Rows from block 6 of the image encoder of a small model that answers yes/no questions on an image's attributes, named by matrix and row number. Rows with one number belong to one neuron. Each number is 128 + 32 x the weight over its row's rms, rounded and kept within 0 to 255. All counts start at 0. Numbers have three digits each. After the name is the row's rms in percent of the matrix's.
After each neuron's rows are labels from the 100 images, of 14976, where the neuron reaches its largest size: "top examples" is what is common among them; "colour at peak" is the nearest of a few named colours to the mean colour under the peak. Only what is clearly more common there than usual is listed. The data: patchworks of several textures. In brackets: how many of the 100, against the usual share in percent.
# gate: MLP gate (encoder.blocks.6.mlp.gate.weight, 256x128), inputs 86-127
# fc1: MLP up (encoder.blocks.6.mlp.fc1.weight, 256x128), inputs 86-127
# fc2: MLP down (encoder.blocks.6.mlp.fc2.weight, 128x256, transposed), outputs 86-127

gate.97 034:146142110154132109132180112120129121157091140121098120131132172145172099119121168187103195107133089145111144171086149085173131
fc1.97 039:150092120144142086131134142088160169162103127211149108139076114111082076124152114126117063154089089159133094146063070151072190
fc2.97 039:142163126129195183123097108079142116109129129124129138082081117145169185122172221120160144113131096088146125126127100124200104
top examples: white (99 vs 45.5)
colour at peak: pink (51 vs 10.2)

gate.232 097:152098127087144092106179101140052119108103168138130154123131137097132161172130093131089108156225127142100174104151157085047108
fc1.232 102:113131143177175099111211128133132174147080151066160129164126111189041114190144087082142102086123140109105185159133123160133138
fc2.232 105:154129125122163095121116141095127147117096082126128131079155144142095141210130130108107137127161115115054050162107084160127136
top examples: white (98 vs 45.5); purple (76 vs 45.5)
colour at peak: purple (32 vs 7.4)

gate.137 054:147085056127127147145151136078115104184157174169122068158130119113195165100076117158083179081161093141125085136140143103124131
fc1.137 056:175105160169168121134118078104132169115133157174104107180080158141059146110111127166177053134104104190123126102122121098104149
fc2.137 067:076160144154126144108163114138147179096135116155128104112182068130181126098134180159145155101081103082096097129128151152148082
top examples: green (99 vs 45.5); yellow (74 vs 45.9); checkered (29 vs 10.9)
colour at peak: grey (55 vs 26.8); green (32 vs 9)

gate.20 114:178098126128107104142123177162088099090129115128131101167144152125125098119108130088054135135111167095140097119182099049172166
fc1.20 115:130160076131096129101121143090162111255081126100096143148100126112065141104123127110142122118142140128147122076133125146075119
fc2.20 122:112052194110159142085141128137084141064111193124151146163123110127144151194150136131132125046094145095156092059109153126112203
top examples: grey (97 vs 45.7); pink (74 vs 45.7)
colour at peak: pink (42 vs 10.2)

gate.3 119:188091112140088170131146163171136120117169165140224086144143148110060092100092127147078119057148153162120103150152104079132151
fc1.3 108:160091175131169106109097104155122150130186130103093141143168158086072079114143152145143025145113100110110148133155151121132168
fc2.3 123:128072129139144104136135173108146066187145115123099118133133112145186099115153212073089139075136169064097118113071118165111123
top examples: brown (96 vs 45.1)
colour at peak: orange (26 vs 7)

gate.116 107:125121059094114189078169077103151131132163179182210100134193122106139089152127156181116066089108096134130139123107143108101090
fc1.116 106:131126160140138118130120115121094165128180121073071068071150158172181098099145054096138103161104135098088112151130123130131164
fc2.116 114:118089116132147101136191076146071116110157063142115162119114120151139127097133155152111181152055136067128133074181115059164136
top examples: blue (99 vs 45.2)
colour at peak: blue (64 vs 6.1); purple (31 vs 7.4)

gate.82 088:150185118137117122137136123094140108116143112094113142085151131090113150165140174145139132044145173113101112123143111154167118
fc1.82 089:140140122133109141182120164107147114212118140060127177177100113136131086125114192127108097134118082162111077086074153118159102
fc2.82 091:143094132116152129143156126117093162174096105163164088183130104123093123129125143152099108114207108113189137159131162131103205
top examples: red (75 vs 45.3)
colour at peak: red (32 vs 5)

gate.191 073:069157097169128133133142203129151034120180148092156119149168175175113137065101135122198158168111121108147135106125078123168114
fc1.191 071:128172167115170116152134037064176181074095160073163142135092156126150144117168100069100096089111085118135143131132150132130128
fc2.191 073:132146127190113173111199128185093103121132070128114117080147107164089139101131177129199118186093120148136072104135103144117133
top examples: red (80 vs 45.3); brown (70 vs 45.1)
colour at peak: red (26 vs 5)

gate.94 115:152147116086172146134102169145160136125165125135113132130165079129125115055140118129081156116159117137113119157132119121109078
fc1.94 113:114074100124126191128094096139089221104069133142137171104099134136119128120123083111155108153119081080099171161092163099081181
fc2.94 113:104095159121147095157119145128165139172131175129113151080083108158136130104094133134074095135138131178168137088151157119087124
top examples: brown (96 vs 45.1); red (75 vs 45.3)
colour at peak: brown (83 vs 19.3)

gate.204 127:088197080115138160132109123128128102125207177111153115137122179114115138125092071148129172197140122142083114151158129079078135
fc1.204 125:114149115123143135140084089149129137126122118148129180126136107140194139189169128141088104122141110100089076127108124143086063
fc2.204 126:153205133095155150092168114146086113133120129133090131167137181122066130143071125096172119177119158107124157167111110092116148
top examples: brown (95 vs 45.1); black (94 vs 45.1)
colour at peak: brown (79 vs 19.3)

gate.143 062:156189185091082078134071085150098093140160160119108126088158130149125151107143118162066125164178163140113071098140163160092111
fc1.143 060:123116098176129106084030141141118135189095102073143151160141074128150102148094159061128174108146187108090160121137080142151090
fc2.143 061:176150138055128149135038123111145161147165127114097154131118097188148141171149153093145119123203109148084121122092069090113116
top examples: white (90 vs 45.5)
colour at peak: purple (29 vs 7.4)

gate.84 051:063077136141131172158169131130178134109108161134132110063100143129114124119150105151091112158150144111093135139154135124164102
fc1.84 054:131035122133124101130092068121134124139098154114191138060164109187105163144138079151154105108141131137065108080183102120144059
fc2.84 061:072157122095133191138123128077118064121130083154121053188093145120152113129123150093121098137183096112159138126170149149125118
top examples: blue (92 vs 45.2)
colour at peak: blue (58 vs 6.1)

gate.228 121:157168089175131113187132115114120113175133182161088164117135142155111187132102078160151136180163104126182133069159177091139032
fc1.228 121:101154146079145102108138162063137112106160095164153088107059140084185116073144143157103091133165083090101124128099126102143142
fc2.228 115:114104091164173110120099090114140089193128150135137104193131183080049161147115136171158163148125146160107097148167070082152136
top examples: blue (100 vs 45.2); white (74 vs 45.5)
colour at peak: grey (64 vs 26.8)

gate.188 101:100129156138127111125125135107131090145098104060157142122115079119147158180090160116111113107088147158066167090139183101131160
fc1.188 095:142177119103146085149121126104137091111157149105154117069176038145101107181097136158134089099105142114152132134098129189142168
fc2.188 105:184151128158181121154111173133127141169149136212076113132142126127113130108085166115123133069154108163111138129153120065127146
top examples: black (100 vs 45.1); grey (92 vs 45.7)
colour at peak: brown (68 vs 19.3)

gate.87 111:169122145155134147153132085198174126094192120112130173090149044179114109125069102092152106110139126080114167148121109114175081
fc1.87 109:106148078059108119123128142114148115127068082138204174103121113146107134091127195124163140147131111173065109153134096188155128
fc2.87 121:128153145125156121092072125149085171178127146115130086165142122119132098150091155127142115115170030125130118146097111078101095
top examples: blue (100 vs 45.2); teal (97 vs 45.6)
colour at peak: blue (87 vs 6.1)

gate.145 079:148145201102145165175178145103085108125147109144072153091117133127096114137132071168157086131136151096072154086076127175081165
fc1.145 080:138132139137079104183173177123152077127142162163096207169142079139131077083133121165115157078123167122051148168159073153085074
fc2.145 082:168121082168194137150056144124144161184132110139112175147068202101152112143123188074118097052111184155150154135103139107145100
top examples: black (92 vs 45.1)
colour at peak: brown (68 vs 19.3)

gate.138 146:125140132144149080176113126094130134184145120077117166099142094151106081179101154166073076124108107106167110142176183109160094
fc1.138 155:154122129135123150120109102176162127091147123143065124201110141154106133120111120144126162152170111115159146161103096107032161
fc2.138 139:108146134110086125144137126110113168071131155164141153140109031097141150235155126164165037182175137149118189067084114190167125
top examples: grey (96 vs 45.7); black (91 vs 45.1)
colour at peak: brown (65 vs 19.3)

gate.222 115:152068172170117160115118162115111151126130126139137142151130148181148113141127119100145138118098130123134109185086122151131057
fc1.222 104:112129183100134147158149132124168092082170104147080152093063145172199171142126137157125161133170121123126107105127120145173127
fc2.222 107:145088118134127172151140132169137184156150171141160141120141193097124145164157119121112168070083100167150158143158120095157132
top examples: grey (99 vs 45.7); yellow (99 vs 45.9)
colour at peak: grey (56 vs 26.8); yellow (34 vs 3.7)

gate.226 074:126133141119103131065137112126130132159116144093093075149193134066105128127138133127054151095155138198152106128151111144138112
fc1.226 080:109145076157153175123154117155119087113102102150082181090085135044162116080138119147197105134085084112153101123147193163169124
fc2.226 083:175061167137158110060076158107101133203114090128151134126122135166111075140127141137126126068082130166125141141078155109086094
top examples: brown (99 vs 45.1); white (96 vs 45.5)
colour at peak: grey (80 vs 26.8)

gate.245 138:146104157175148147061112193124094107082118193104151127175117128064030141124124164126152150134128155088097187149125074096122132
fc1.245 127:123118166171163128175167117074149158116171086144086135134195079134165085155103081144126135110122078136114177118107121143130087
fc2.245 133:163136124142082117097107187113086132142080113111186170144116134147131116097144154139184202142141191137193067100158067157134093
top examples: teal (88 vs 45.6); grey (77 vs 45.7)
colour at peak: grey (78 vs 26.8)

gate.164 053:121147094101135111141130130119205121142154139216129154100052140124190171147107128119151126144159055148081128114123142132091077
fc1.164 057:146092147177184150120098106124103117103113168139130089142144151129098099114071139209125148180179143150130144136183128143138093
fc2.164 055:053124124139125117187192115151122128115183104135167106126152142133119095110202163102145102122147153084121141125092128143112095
top examples: green (93 vs 45.5); teal (88 vs 45.6)
colour at peak: green (65 vs 9)

gate.140 103:177179146046097115082138162161153137146145131133100113097132084138133193105105148163093129131127145136149074076097098139139140
fc1.140 097:121165128109091091114175166134148106134118156159066132145114142113091175122121126156148103140126114126096062150104168145197166
fc2.140 124:071183143120104138159112211164111119134126140135138150088169154099136142118074088160138125024119147099137118175093152092133124
top examples: black (98 vs 45.1); green (85 vs 45.5)
colour at peak: black (63 vs 2.5)

gate.212 107:156095140158106115120084127118158140135128158135150114200128109120147132110098110108141155156149121131174191149113189096133124
fc1.212 097:154101094106170140145084116102153151116138100159139114175170107124117161037135122081164167143162086130127192176131116146091129
fc2.212 102:116106203124122150116137121097148152131156117051086139147140166121051134144149136144077129108075112126154077095193131115182106
top examples: black (100 vs 45.1); yellow (72 vs 45.9)
colour at peak: brown (47 vs 19.3); green (34 vs 9)

gate.119 097:071137137090131166139116168177111197138126054125116164172146160120088120155085124147100094156123142148126145096102131122132172
fc1.119 092:150113127157169157133126110148087094137065135138151147142104149089142108121170139139068254105101108111065153131156143184066063
fc2.119 111:115163088137118121115188071097194210075154089179143152134141076149110108188178140111113127163132149146155101132109160126143152
top examples: yellow (100 vs 45.9); black (77 vs 45.1); red (71 vs 45.3)
colour at peak: brown (57 vs 19.3)

gate.230 040:155163160152154114110129086114057111134168164101151122153158205088130143191095132134099136104115146134080037139154119163117099
fc1.230 044:134173214179106120098107135189148133175127116202138123104172122081120134132125116149092136131109114122112130063133137132175146
fc2.230 046:178094115136070202107103136128136161108178152070123127176132109128123138116087093164181170111158120093132150136104081083127138
top examples: white (80 vs 45.5); green (72 vs 45.5); grey (72 vs 45.7)
colour at peak: grey (63 vs 26.8)

gate.255 054:098130086078117090222142100066175198105114111168162093166116125115125105146130154095109181132116109157108151159164147103193104
fc1.255 054:131156116063118112157071129130133180136127069129093125152191124187107135194155137077116174130137123147166133146164134127154126
fc2.255 062:169127091149159155158129158109054125142086150097084089170094156128175149144152119104182112137167150146161150095088094148094135
top examples: red (100 vs 45.3); blue (92 vs 45.2)
colour at peak: purple (51 vs 7.4)

gate.62 086:103141142101133116132095080155123109134129138112177112126147103152103117176092116120102162086138138188140089168075109073157195
fc1.62 089:132120079170083130129082125150184125086141091115142089152135098106169149132115157160176158104092107142128149153161083053118130
fc2.62 078:129179147137172129119094124124155156150137145102167163135203125101112132141113133125106168155175116134106117083136131136040165
top examples: black (80 vs 45.1); blue (72 vs 45.2)
colour at peak: blue (30 vs 6.1)

gate.72 056:130131132109166172111130159104127096142175105107094152095213188097116115133098141116150070152163163115107192165126101103124111
fc1.72 061:048124107129135131089083122166129106096136099158141115191144081108122081111155110155112085086117157078119197187097111095122115
fc2.72 060:166184066148123155148096109121098139098113144118163160064089141184137077108098109120107108107133099129079120138124158128139100
top examples: black (77 vs 45.1)
colour at peak: brown (63 vs 19.3); red (25 vs 5)

gate.4 149:100128095102168155131119182123145197193146142093124136134117115093101134112079142095184165124101140134156081145171114070201108
fc1.4 141:153117172141126120103126095088152178155144136124181111075120126104119118101181167074085106118107120083080109109101165136082132
fc2.4 131:131144108128140121155088050103100123130081027110100171122142121149119125060079119106140148147078093088109141076186096115109125
top examples: blue (100 vs 45.2); white (78 vs 45.5)
colour at peak: grey (62 vs 26.8)

gate.150 096:082088115137105163169143156072124177076143131136120088125115169109170111117128132110125152082102133189146114122136143143161117
fc1.150 094:112065130106183131137081129137162122095123154093125128095090103133155150085121195153144149109164158192157094169137113092082177
fc2.150 101:081145142122099157122117125068135115134135176129160130126106081073150124177097095114142108040116120122129101140151075087136085
top examples: red (100 vs 45.3); blue (80 vs 45.2)
colour at peak: purple (51 vs 7.4)

gate.142 058:189126113096139107137112114132106162146119203162117106117178180113078086147124140145105150119074071137151072153181159145139116
fc1.142 052:124121113174106126063094141170147199136105093183094139197110143175094098197151095172199117102107157203143173138149092140094102
fc2.142 060:159145132063166126163097107140115124144134130144107126112101076136102135203159151150106132148119076106135161144157209184128118
top examples: red (100 vs 45.3); white (76 vs 45.5)
colour at peak: pink (40 vs 10.2)

gate.59 087:084175115101094153155130098134137163094189113117125097165167111124135132173109133151061089104186127149156142102150141158092101
fc1.59 081:181119130143171120131165153136090084155125097149129145080128154131071131108169127119150155148093136134075159140122118083179117
fc2.59 091:159102140114117153160101094170152141136091125091103118127175132157133156110081137132122121115077101152138080193128123148155131
top examples: white (99 vs 45.5); red (76 vs 45.3)
colour at peak: red (30 vs 5)

gate.118 103:115156182117150088112072177090122123192109110128089126089129112129113144127074119091171157111106111063174077188130103136136174
fc1.118 114:108107113110095156078171067142141120136144160155063137144106126107169137055126076175059077124133166060096134133142185208120075
fc2.118 114:141068164125130119179156137051075138071134126121226137042135131161111100139127190126149063133060108100089224123122115061168158
top examples: grey (95 vs 45.7); orange (82 vs 45.5); purple (73 vs 45.5)
colour at peak: grey (74 vs 26.8)

gate.117 089:157131123152114162151165172150144125078099124143087143136159120105116139150113111078146133159122144091119097092188141088092138
fc1.117 086:110135155105140127116109182100117118142123144179094182131155100065127150151161109115153138170178094128069090113157179129095133
fc2.117 108:164149102111145110141126187136147171147102150089141134164115134117107130174104121114159092128049115127171124146145115078091109
top examples: red (99 vs 45.3); orange (98 vs 45.5)
colour at peak: red (66 vs 5)

gate.144 076:106133129099112110099105154108150128121112114105178129132097177124075117128146148091161139109101149114133088141171154111063104
fc1.144 076:108096176159168103133141116156139109065116156168067113141095171152128096102135067173151094084079112114074102114205130128160096
fc2.144 078:127143139168058145138130135057128148154136134077173156126140144103171113142085147153157077123043137117123101117140158138133096
top examples: green (81 vs 45.5); grey (71 vs 45.7)
colour at peak: grey (79 vs 26.8)

gate.40 082:144141130222160160160150105185120135130100148117134135162146111171152114083137106160137119127099105116128096146172109124161140
fc1.40 090:084086082154187099127141144130131120133125131077082135103118115107125054144086096150189117162151094095141125164126090148141087
fc2.40 084:139175145123159088166146174153152152107118217115155141111143128132104110141158109097105128131184110167183107120085122122078149
top examples: blue (100 vs 45.2); grey (71 vs 45.7)
colour at peak: blue (28 vs 6.1)

gate.128 097:119100126142061104066128198129113178161145162084128138099155112156082089092123132138121124158091099142183118123177086129118126
fc1.128 095:147143102143091113130061137143130097145053093092122121189119136091170166134088138142128205116152170123179119182112093167128092
fc2.128 099:105154102113120174121156148122147108116150116097125155104084117101136126156075089124135142129153104102129152152181167136149168
top examples: white (78 vs 45.5)
colour at peak: pink (40 vs 10.2)

gate.234 112:119100154133205126109153124090098156075159159054123162082132142169103129093163173145081150120139130194164102140116134133129126
fc1.234 108:098094122110128109124120155149120150088113142063160140165117132131143166112160149183123147151150140131165145091127137117118160
fc2.234 104:083141082122129095185152106116135158085128184063076154126136158090171146089108180148148127121096157132116131154109146166061125
top examples: white (100 vs 45.5); red (76 vs 45.3)
colour at peak: pink (48 vs 10.2)

gate.153 120:151126133187166072075192134152104137151103130126122158049083108120205149141105102190093123104100113136109066101173091104166114
fc1.153 117:184177122119104094139156128069079104098203087140118115149149135110101128090143115142143085171105111185086197149156133161142100
fc2.153 114:122137155137177103113125151150112135151146060168148173105145107115125094098040111132129121127129121115164164135083078123148115
top examples: black (80 vs 45.1)
colour at peak: pink (26 vs 10.2)

gate.182 150:119065131126167141145179181112078162081096102096128044153074115121103111115154078115158177128144171168139155151110125137067103
fc1.182 164:109153137125193193152175141157102142162128183128190138130159109068133116153146175142137102128120157150104084130086086125229176
fc2.182 135:119147153145051131136096138128065087094136200114160114092115104130155115125155118118155056117120105105077196071213069137127127
top examples: grey (99 vs 45.7)
colour at peak: purple (30 vs 7.4)

gate.223 120:170155126086182115152083095097116071171085121142132168096168105112101113158186125115154146137067105112150102115074126141155119
fc1.223 118:146161130144119130109111130141160118141093203106121143099123164090060152170172170126151127180101093114123093128104171130122124
fc2.223 113:113090118128122136107115163106130139160136089088095096125108118100143121100066100085085207140092098161145107115124197117137099
top examples: grey (97 vs 45.7); green (77 vs 45.5)
colour at peak: grey (62 vs 26.8)

gate.22 124:147121169129152101090177137123125158100196077141152122127130136146176062137117165131109128117152094169066145197141121044175162
fc1.22 129:111151127063134065149086121104091086155105114140117083067138098144051154159146151140157137136100147153147150115141175179084094
fc2.22 115:155172161103081140150114119135154177110120201134108122110176090116162095151131134115135047120157110090092184095110083125161066
top examples: grey (98 vs 45.7); pink (95 vs 45.7)
colour at peak: pink (52 vs 10.2)

gate.254 041:175133124077174162158114137098089097070180133108119157122127192141145132113089166108083110138092144161104191149104088167102193
fc1.254 042:141064115140163197107150105127123071122119081221159167097135119107162097110151116166103149113156139147148159161115149116105120
fc2.254 044:095136124118114137160138132164137174144144147092155188154116142108122069103135122137099147183067118116099151100087150202114137
top examples: red (91 vs 45.3)
colour at peak: brown (45 vs 19.3)

gate.1 121:114100104124159097133117152198140101055157117169187158105151137040067099140191077159124112128093100120125083113159112146162162
fc1.1 136:140151169146099139135119111137134089188114176104136121130138143111115114171134125110113173166165101121152102138104092143137142
fc2.1 126:163134151138162117107154155132143096152165078070087114193108121089109145118107117142080196139151155126125171138116128101092144
top examples: grey (99 vs 45.7); white (80 vs 45.5)
colour at peak: pink (37 vs 10.2)

gate.98 098:117128151146166120138141133173084075111138094120085165161155107183106161054175083143152120120112137128133122162079095116182143
fc1.98 103:113072131141130118112164174085145096185106102171137164118085159143121163077181145145128112101148071131139128090136110147071148
fc2.98 110:149113111175184112144144123110099092080119099120050119179151137154076168179118123124124122155182198105102149101122195163088109
top examples: red (100 vs 45.3)
colour at peak: brown (71 vs 19.3)

gate.120 115:129152132098140146209133178099098092143145115073122172093177126081171133100100079173135138151120102115131086146099123135118165
fc1.120 118:125100139180168129079122125120153131116149082123157117153089124120164160101109087093073070080144133127138175110160085149111105
fc2.120 111:061143116160092128123037085133118171040134113213085127147103077125167108127090112127114129178077131137092069148144109121126132
top examples: black (99 vs 45.1); yellow (97 vs 45.9)
colour at peak: brown (58 vs 19.3)

gate.88 106:117120148136097091142129154105139047139135106147121099156190120162149137085152127127107137103123111166156076113092078113155094
fc1.88 109:168126139122143116079163160100132187105123132097153036115182136133129194112186126136083098086134191145096076138122044135070114
fc2.88 098:137149106087086100146101135181078059070144164184160168078101122135101158098138130178154166092117140083150136098158155105100162
top examples: brown (97 vs 45.1); red (91 vs 45.3)
colour at peak: brown (78 vs 19.3)

gate.52 046:173108101115159152077152134110093076140129134148162156161040167113111067093154117109081110136128133064168071142149147138122106
fc1.52 045:176130085112081141142137143128149162106044091137111116095159116116111158139114102109104125128101102170131119052119182150140059
fc2.52 043:133155148162105113142187163148126115125132147133152118160116073127122120132163188106122058107128130238109113143117097143160098
top examples: yellow (100 vs 45.9); green (82 vs 45.5)
colour at peak: yellow (37 vs 3.7)

gate.35 065:176134071156089096105088097108187112150158175116125123120173111170086068187114120118133081098153158151143089153149087170128147
fc1.35 070:116088066197119104084120125132127103079159195134097118072105130179041087145117106162141114140126132105099173094127161159154136
fc2.35 071:156091141080102152050202148083139105133128097157170151172111114138203177099163102164087166100207132113145156147103090077142143
top examples: blue (100 vs 45.2); black (98 vs 45.1)
colour at peak: blue (65 vs 6.1)

gate.190 110:150092102149136077101129128148127094124109160135190124087140074148138180131186123125082088140126099150079039139142098131122150
fc1.190 105:083133121141118081110148174103166093086132167073145137099135168116164141030151092080086130171120156121147149157037160114099107
fc2.190 126:145102175137171091139052109155105123097140067111118095120115137109066150133160142082122103138144115122133073131232124175142073
top examples: black (96 vs 45.1); blue (79 vs 45.2)
colour at peak: blue (37 vs 6.1)

gate.108 065:196151114165126099137158139123114096149115121070099150106111124215127133154099082104109117123195119192140095167131090170127086
fc1.108 056:105144186111126154084129174132132127161114140140133139175146093120122143131141136156107129139135112116127080198069105152047148
fc2.108 063:135154078138115107098162106083112128049121145132114055169153174130121097102158158156109109149072147094123156164180115112184164
top examples: green (100 vs 45.5)
colour at peak: brown (40 vs 19.3)

gate.114 110:117171094135180161173056085124068196124131107143162145124073193116126127142098122078189114171083123120145128147117120090106092
fc1.114 110:062202134131102196130045099132080137152178171164131126144042181173045115094139081089213133092145155156119136145152116073078076
fc2.114 106:126099148148168154185202120109180104108118103092116137173132128055093130072102161139069155127146150191138123120111120102164119
top examples: brown (74 vs 45.1); yellow (73 vs 45.9)
colour at peak: pink (26 vs 10.2)

gate.131 053:123135125128140104113221127095031140127138149092172130160124139133189122116098151114051113123105143147098088097119109166137131
fc1.131 051:084116165117160147057152134135109138124089154083142134177127141074137104119078137118143140134166147123174109149051108093116114
fc2.131 071:076156089082116131194137135085108166137198136093072124091107111116097065169080192124127179148110189169158161092091143124113151
top examples: teal (83 vs 45.6); blue (76 vs 45.2); white (71 vs 45.5)
colour at peak: blue (41 vs 6.1)

gate.132 113:186144102104162152136116127161110164090184131153145074099101198116160163132113160066120112113149147103074113138065131141121104
fc1.132 105:156131206073137138144174088098110146179138133189088147097088204097108070144109083094089114147132138127097122155180121144156138
fc2.132 104:171128078147093112118105171113141060092159124142120143153105112164130145142130125114133167092153108149128173119179145074121103
top examples: blue (89 vs 45.2); red (87 vs 45.3)
colour at peak: brown (41 vs 19.3); purple (31 vs 7.4)

gate.86 093:081106120147100097148093131139151144118216147090131136154168176127128092105088045126118184113147149131128191165181119147101068
fc1.86 098:178169080133144061119122208157126109116149126065128123114178099154045085134100136108104119172111135198119118103119078151114124
fc2.86 090:145180171122121185137132065152100083086196140134165126074083171096165146124103113150130192116131168110086132112143147105127083
top examples: brown (96 vs 45.1); orange (75 vs 45.5)
colour at peak: brown (65 vs 19.3)

gate.156 103:129166095191165127147198129074128149152187184167098113114124110180163139114117092099094147115173109143130122088157130123136095
fc1.156 117:138173108116124121110067159134105144169111110090158129129115125124087119134095138096139130132075107163112102133137088101147110
fc2.156 110:101094205117117119112115128145096129148143124122138095148135071137147080122201102132134150087108137138141177128059162134159101
top examples: teal (100 vs 45.6); yellow (97 vs 45.9)
colour at peak: grey (63 vs 26.8)

gate.220 099:090117128133132131067155114131118166102104131127128078179099108118195144175147130083117142113103125121208096119154100079164176
fc1.220 085:186049156161111098162121121141113063135174149160158127137164147153107086140130124180090148136130158106095111130129151195158146
fc2.220 101:119135086151168122087087122099124154086078072139141104080104170152204144086157149138162133116105129169186094092173139081145156
top examples: green (98 vs 45.5); orange (92 vs 45.5)
colour at peak: brown (40 vs 19.3)

gate.39 090:169149165157129152143113111131062068163143181081134160166130129135111103155067130136177148134063077115158177154147097118080151
fc1.39 085:154094163172131111130044099144139149143157114156148083104118139147178113134131110117113090112116052128199123155181146130100100
fc2.39 101:129145094163150116082150176165149092091133132096118135107086121136107144096075142141114106077128156148093135116085139117132058
top examples: white (98 vs 45.5); blue (95 vs 45.2)
colour at peak: grey (73 vs 26.8)

gate.175 044:097094122120176112116164188141116156099218130155129110144188151174096150166166143082100116118106109127106169139123158081115127
fc1.175 044:139098194138093085140147108136152167117087179068148169122118113199161132155155136153160122136094110124112111165105147089171104
fc2.175 048:171121122099166151129158085163158113146193113186094122123120134112124070106071087136159161100104059113127117087096154137156194
top examples: red (84 vs 45.3)
colour at peak: brown (58 vs 19.3)

gate.47 121:070111180068158117173138104169144132145131128109144151133157135131119171154152152091145158077021135170132127143076179078186142
fc1.47 121:179071125139160182111206171073112139107129150139133110078089102150109114128173088164148146124154145128146137211107012160113104
fc2.47 110:193102123157095121098165194117172136124116135141148111074131169130099127160146148137065082133108158045123065065151095134074197
top examples: brown (96 vs 45.1); black (89 vs 45.1)
colour at peak: brown (52 vs 19.3); black (33 vs 2.5)

gate.126 101:115135092092141087122077159124118061119218108153134157132130134110118103062111097121036108192153114139115159130123175124137065
fc1.126 101:139146129129032086153144157139203110122191124162112108088128121184103087151128118192118139128092097121118150179130112191142115
fc2.126 100:013171126122115113131149150133123157089138129116167078144144149120079138158167146122148158146132126138129090179084115127193121
top examples: brown (99 vs 45.1); white (94 vs 45.5)
colour at peak: grey (70 vs 26.8)